A small contrastive image-text model, trained from scratch.
Model: 1.73M parameters, encoder arch efficientnet, encoder activation relu6, encoder widths [24, 40, 72], text encoder width 128, text encoder layers 8, text encoder activation gelu.
Data: trained on made-up ball-and-stick molecule models, 3.3 epochs.
Rows from block 3 of the text encoder of a small contrastive image-text model, named by matrix and row number. Rows with one number belong to one neuron. Each number is 500 + 50 x the weight over its row's rms, rounded and kept within 0 to 999. All counts start at 0. Numbers have three digits each. After the name is the row's rms in percent of the matrix's.
After each neuron's rows are labels from the 100 texts, of 14976, where the neuron reaches its highest value: "tokens" is the input token at the peak. Only what is clearly more common there than usual is listed. The data: made-up ball-and-stick molecule models. In brackets: how many of the 100, against the usual share in percent.
# fc1: MLP up (text_encoder.blocks.3.mlp.fc1.weight, 384x128), inputs 0-127
# fc2: MLP down (text_encoder.blocks.3.mlp.fc2.weight, 128x384, transposed), outputs 0-127

fc1.116 075:431515414468562442553471548500509437464490551475528508473465469436446541531545415481480527489470464429521488586545533579579566445486575458443576513516507520463452584518526444553517541463439552522524543418514455466492447523483555531423497546518487462598423574518498514442479523508553580559399492515502399576456491465516421485522486405556474512410510560510588457561389537459422423445549
fc2.116 076:469514550483511593462524470479571504464573463516508535431533482603516630505452463498507400473504541510441450577512488560462526479413465436535548519497429479517515486524494597465428574552525519435544507493441445497515539490473467462563543390515430429410461609539496522444512440481479559426573511469483516563471486554573548454601475438494569566625519499488430495545577544531457454467505
tokens: "yellow" (100 vs 2.4)

fc1.203 105:532520392540565340460497426442465598532576504509487467469509529503532469376467517538499516427528463532562440492482456453528483504536535435506452479532529500429480473512501586500414470537463527385558514381525437518591456511430502440511507420472464463513555539509512564558393494463502462541501467404446477525460496495511525495561444453439551563346525444500531545520495472488475556510524
fc2.203 084:540532514505435667496488527556513503453433467408554534508467459426496517592569470476550498499383494427386568511516561504386500500498450562504518495512471446541477527439490428518545563478493461538507453594510519499410502436527476528510482537512569542475509466532497426469588539562484499478581499566546482560536520546538426563448498493581445400587458497441517443572463485544583482568522
tokens: "green" (100 vs 2.4)

fc1.160 095:440508451459479650491407451506443448386478483554530456510478469535424463485531514546623503440420380445447578558505471532516582565457574463489455474562510524519398492490458493557541497465549551537479436514465470514446475573510473530568567535422447532532545449495416483476559511415501467534468486571463459545542531489493523528467431454477408490433522572526557560465522539586548473534523
fc2.160 073:608516536539560404532546495436509497548553482466514535512496493501544596500478512471405434570525624501513466445470487503447483470545406474564468516425458481484566531454546480491494572499471471444495536473558470480586562465494487489478429444641567460427372561472534507511428528586508546498599508465478515504450528464510530506486534586523584582617572417497523508539502449449451516521459
tokens: "green" (97 vs 2.4)

fc1.82 087:444561458623500478415576442376487465485407554437528434496553455471533652485469504485510519384503537475496457504510471553581480421544399466545542497435531486524557547551513441518425545433531542519516520497567498523560462417457486436463588499526557512564515527460558518536529524470624452497542558493559471526480565529428432462560559450446542461562469483503500499531536445458475505465505
fc2.82 079:393432499443550550491449518517440448402594541517568460537475538474553471546488474499514444546470426447584556410520539510474517491416572432450500476471540494514445533447607505429520512550455516533515500528466523510453566579524488556435441520503527524491566458544492480513555520425436509592427495494513552474380507564448558519426558470418420513423541536517438552488562607487520586466558
tokens: "yellow" (100 vs 2.4)

fc1.79 106:528531553477549569465510522560435466446461471461541573501529550477556530522436512484459526508435487454511542476434374564537541404408425486490526572542428537466492426461549493552544489595506541545454499426458533443541548510549494582537474479506435513484518589554525509566531565579500450388550464563456461500492457582445497474551559522556581424602555545513571455539515474397453431501490
fc2.79 095:513481492540452426544515494486540599507570517530482402514490494502444492458575480504566370508468484571479481558561600435493454564565579556492455466432521472506524620504519466454517554452477484528546504538517475565453421465448496396445572520548523438477523473475476521448459424464518513546417565446574535505524549471471471589459445454442430572466491422440490527460480580614557581529464
tokens: "green" (97 vs 2.4)

fc1.74 121:400526437524548521506393442494509503510458508523492446427520550542447394551428395572528564499423419489438537425526498539535527598492501498446442478520479476529503542484467470438479461505499463514537468521508572491406446634474492516461437613525487489536582480520498393478468562544544493500461447583493462482464475537506467503528424431430421416417479458562462560456546476537518590552532
fc2.74 140:538469548569457449500635505493503522456564485502454583563520523457504659455535562477483397466559517482462471541534458480432455456525458548508485539465550436442542436553521523570541458396532579517377481502562509518507458429564439477503519511453477468489437639458515601565538421490538488511571563492526490494541453442503440509530475524438505464532553474439544407453500454486526484439540
tokens: "green" (65 vs 2.4); "purple" (35 vs 1.6)

fc1.198 099:420478486596537558499474451492454550362528587542474420501597503527483490478491490483533579513473431435454483475451444515480536510425521590498428430389554551466500493440539595440474454485517525493539510506566515501415445500577447567525506499453462417459520426517527534450523463455405493562479486484551517540564523485437460549431579451591411452467473524533529412395522494514498555543453
fc2.198 081:513504554431484475566529493488463470583508453452490551471433476516517455488511467519445494511516528544507584545527591507524534503616487497559497561614414470529453548497463386569525553451514456523455507517449506500595526483378526446446529511484520512515457531443511393565472483586517475428524504468380450478461567482556466459571471534369623561503574474527510517613472521543479471451547
tokens: "red" (100 vs 3.8)

fc1.129 083:366548475533512399487555452429455424549454555384441530502504503539464542456495448480507511547427561461468470409511451472424518503503417551495469461570474415531488513512569474491483514477515450443443507472527495525546552522462494535462472463547559586485485573444509506603516565516593495500460552461541494551558454433490573503475561560508447422596539445527571424587392531592466457492521
fc2.129 076:517435478422464626488522470447427510476411475599544524537426422514528551516494460449513507512464483485551588536471537529556494465490511460501506529484371505494495527513495502502467540532521533517498550393500485489514504496461519458575498412541446441501365516493496457482550505489569457548488472466445461610566595577536424472590539434573517542464516626493487541501571479343492563505492
tokens: "yellow" (100 vs 2.4)

fc1.52 072:547433450432468473516452453395544423481437475447527435538420417567468518422512578421487391405469485479459571548553515550548524380575444512459512523482477560477501531498501441499463468542543473568510473449511532568478578549443533562526575489502534536563454476514560457595512544457519406542485532451564406471514538492504428461434516436488464430475426430466498499511423440534515522483420
fc2.52 066:409525485520520505553593507449461510455450540516508556561573612409507572439537511566501503634440549481501471462522471449507532500379444472595474565495552516420473424524560493570565523367465475462492555486560469610553528436453526461430426500453449520527551497471552524511508474513531578547506471572485562567483481499534523520537501539516470589578539576479462508423556517473437468519496
tokens: "and" (63 vs 7.9)

fc1.94 111:507554436571565563497439498535502556446500468516500452423556427456411555466500442408507518488387531572486498554449470562511432542456444531488517589504405602591432595514526574537412532498498457536468506488480504500520434500478485484589566482506548461495525407528606556489532529494559474532503441509555566594382493529550470417421466464580493482517497526484518430519520553501425534488515
fc2.94 096:457487489445466496586498539502496464490501427455507479524509509523599499561525553516474449545583447415455514531603482460511555478558485498449452483521495477448555487485481414505479500459488556438574528450509514528449592515462587553496508473400399489545440666539471469390408530557484483500519489464448543383590551411477523541537449488483510478387446529486469450561497539497617486517523
tokens: "green" (91 vs 2.4)

fc1.238 088:387549505487364522472624491458483470452555473485494433490576506554521551478538493492468438424507564537577545353550527519486507553490552515511490528545512435456412461558524488482526511533478426528402556483584523636478512480537473485562534471443532524558488495482453477521546505492477550447441559589494464505466441459453431546467537532525531403598605561498540522482473454555545541493564
fc2.238 089:495507434548588502368396462594497546505432459467490513521427470576479488471424473450575546493497451493485515594468490429527489559487539446436567474531444473518541501515506579459451469557600519527605534481426512390463531538440477466517476496620502462485450457544506558520447476510535438577596505427538553477455530528563540473471470449501464452565523482467381496434571562496457477501443
tokens: "yellow" (100 vs 2.4)

fc1.376 100:417503526471550596587547472564516521455524461494493520436489474504528406497522443647517530472534457503485564418536499558505558604518598476452541414498503494442551487422539467460532481536536449479446518523456586568508491607463472573519534528504490535512416500529521507464518560477374482513468476597425549413594505478570458449533458435491513507439580514450580486446470540517422439481516
fc2.376 096:518533478566495417389429545431484522517520576495579462475508603518443652506450562364483485528518538514478470533480465482516449428426456541484495590547479488484438472531435514506480529493501545456581534490568431379510529424518519447517474456551521480540533500451500561549544480518573515564523532382579465536401487492503501583430496503486488474500392502522422545511512434568540536549490
tokens: "," (46 vs 19.7); "and" (24 vs 7.9); "on" (9 vs 2); "small" (9 vs 2)

fc1.40 083:472559560456504547495586428458569571475553519491436493407488421490489556471536432501566547480408445470516477567538436518518635498509507559597472494453469603513525424507433544462482483420531474471527474454456606559474473468522456548593557464507506480469487424434512498415534533355496483543576476490454472469477473490411493429537600506538448478564457459448524469506470591521514487459520
fc2.40 077:403429444494495442598459504495369446531434471505572513562545621449558479428467471503396480503546522526534516409446544488475496496536463482482501559539509414503463544488517481550543518504573483481405570507475417486559525521518518497493517558491467437456484623500528427562515537570470434527425548514492414618529485542494544503436458471435541475466564438556412537480540465392471536489506
tokens: "red" (100 vs 3.8)

fc1.120 099:407517543484450557484515440423425410473427585487469457456419435475531498518469446562533416549444526414624554369504522514440506473448447486516436432504500564535418576471462464504524476444512490421491476466491574521488615451425414455516471391517453486478490577525469539480583465509595524528530545527496543522488545514521532552508557470411495449497442521575537447531485454504556492530481
fc2.120 103:517471412555533503507496472423541513555435479546517433517459526458491551526451437509537475501514507427567531409466454431453503481476495433444420513542525517532495513525582501486554492504464511569480493416472493480640420518539400550457489529583574557541519532456505498512535528482661450503458496555586492591479512514468516478465558507446439480518554629597475495448574537469371541436533
tokens: "yellow" (100 vs 2.4)

fc1.326 156:509611470548457478501435509364574505573458561484591533528520553491418526531559496500506536493449479428533490450527461499537423495479481525420548521478537479476454600513590556570497556524547465486501475487473510579488497527637469472509520522419498560498484549598568476478464482497514437493545565542468576427518508473518503487390528515570386530390525465474451518455591465607497519525421
fc2.326 151:494486559448509508518560472640507521466567510463440467435513504555567489521395473503564452552469493487453504536509478425506505520489497549510487436557417558508531426441429410487444525424497530480529535545587497436407549430398486589559473492532495487518483480462510516532532466507553506540480488447506435582486565446460507466615514502430632465524419546516550520563397581423583480476553
tokens: "green" (100 vs 2.4)

fc1.122 106:532486596480469469524560466506580465485568498554494493590479466471510513590567536404539516487455527556514522560484499491467464373544459474555565553452428503508562507412593432520486540518487498497437492490624541477498410504585480521491556463530542458512485538452513428422468504561528478438495619522551535532566514410425533557516592532508477462486542535575449535494430416395511535544583
fc2.122 077:420473420542517509547419510534432526533502499401473496476548486514515490407418523617524520501566483488489517430540501558514580596510523536500470471540629478498425516470468561487584489489474419537541544510399531537465591518460599516525505498494430505433491483625522577590532456453463503564471389487453525473455467541544511434484442444432535539497485499470518453423563549601475446460491
tokens: "red" (100 vs 3.8)

fc1.207 082:402548461416485501528392533493475484422577514454468465552503446533648512528534468513465434521440449466574612574485511431476454536530503584513523422524555429550399545500452464551551517508440491528498480574452558600542514529480503535487540504578423434475497464586502385464515490427499493566494473537483480574526465449495464537486549535447500463464461583547552522550481523448495437576577
fc2.207 086:546432547550545522532460465496599522486432500498467561474456459530438540392451540521561490509447575511384434520555520491550528477442446413513524555473501551482603457506561574449469487562462465596555542461429429545539506508463457518438504403542526521451485529469532552588486494467495569442618555432468546523515500485428535467481519527486586588585546378525496497508472479500463517436411
tokens: "and" (65 vs 7.9)

fc1.276 108:464504470514528516434498507446428423502428555422440397472462533457447533485436424504536398486472457479557552458453525536457512487520418477604454446538477552600418522464545484549534532519502538560526513486435574548464582391550432571479520429597520506524534532455443506564581501496646471548547557542561497457538507465444441526527524484406468478459562581520518523574471492471464536524490
fc2.276 119:461513415526470497482558488399469433509461524511540380559426461509526578482457466507508475551505526412611511413533505490476488459439527485437478496521504475562492473478614440486500535456467461507432509448472547540606460534487429544518474493542519551535502588477522530531551495441649474505502539469552483544432492569492546541516544449394408424491526619569489562455587478459426503446557
tokens: "yellow" (100 vs 2.4)

fc1.365 090:405496487488552549562452520502513448459476536599533450478444437567453400437449531514572522449463446408499486418523515498532565491475490544573458384483536540426482611472509510496581409521571488534513502532567479500450599473550450512612483539570499483588496512467446435447530510483417444519475545520523431446424543392479476588498490517477430443465440443468563530433501499509491546469532
fc2.365 072:596555493508420484379574498427450525556467488474470578501530585467556660469502504477438491518514492553475501559455446467520432496509456395492530537533395457543505473530508529432425530484474451434571501416415467503546492526495502494465554495463501431421449523473614500512518532474587529440598512484470470543541475556504523442428447498610490574530512600471417464497483546496483447512468
tokens: "and" (24 vs 7.9); "small" (20 vs 2); "space" (7 vs 1.9)

fc1.308 105:412457419523460495543564544498501578446532468554538497459551581601527469516443477531529514453535539470500573416602371511451546603520462568509538384557525482451480516626470473495510422458555441507439397535484450529525572571495521495590489434527492504576485466533453443464453497464516471508418543471425557430491510419545551551505526454433490507456496510511518521493525466509566504399480
fc2.308 115:625586582565450551428525492396532500590459476436469542512506451450456477465518526512498459535504472501463442582492551483519456499505534392513552530473563438547531440472522526464493562514436489461467470496539515440465469426445505505463605480494530475544514507463571501431525503484437526469685518567442450563478544541464487521415519519552472565598508409400559533560435553506441514530479
tokens: "and" (35 vs 7.9); "orange" (25 vs 1.6); "on" (17 vs 2); "-" (10 vs 1.9)

fc1.30 105:528577477432485635458465437510638426495432564479539406523479557456502491495550463496549500507493521497520418466480469489415509533521461498495527483481484535434530614431567443488488589488456525482571516443405485556556571570495571510567500427425529588415496470478481408448452465549495505544437464594445590440448531458486522467453519457487497464539554445574452507542481564510455550504480
fc2.30 088:469499511463481452538604486453399626442478528534494547481589569569450570491418488546493480413479462461460557551474467469529491453553538497439501541562468497456513478581454627493477480453557550467464530513513501444477396432556427471505443409530452441522465498493479659566498526427516504491557497408547427547575489475531450479545488539530431546433471528408555543479506493485488512536450
tokens: "green" (89 vs 2.4); "purple" (11 vs 1.6)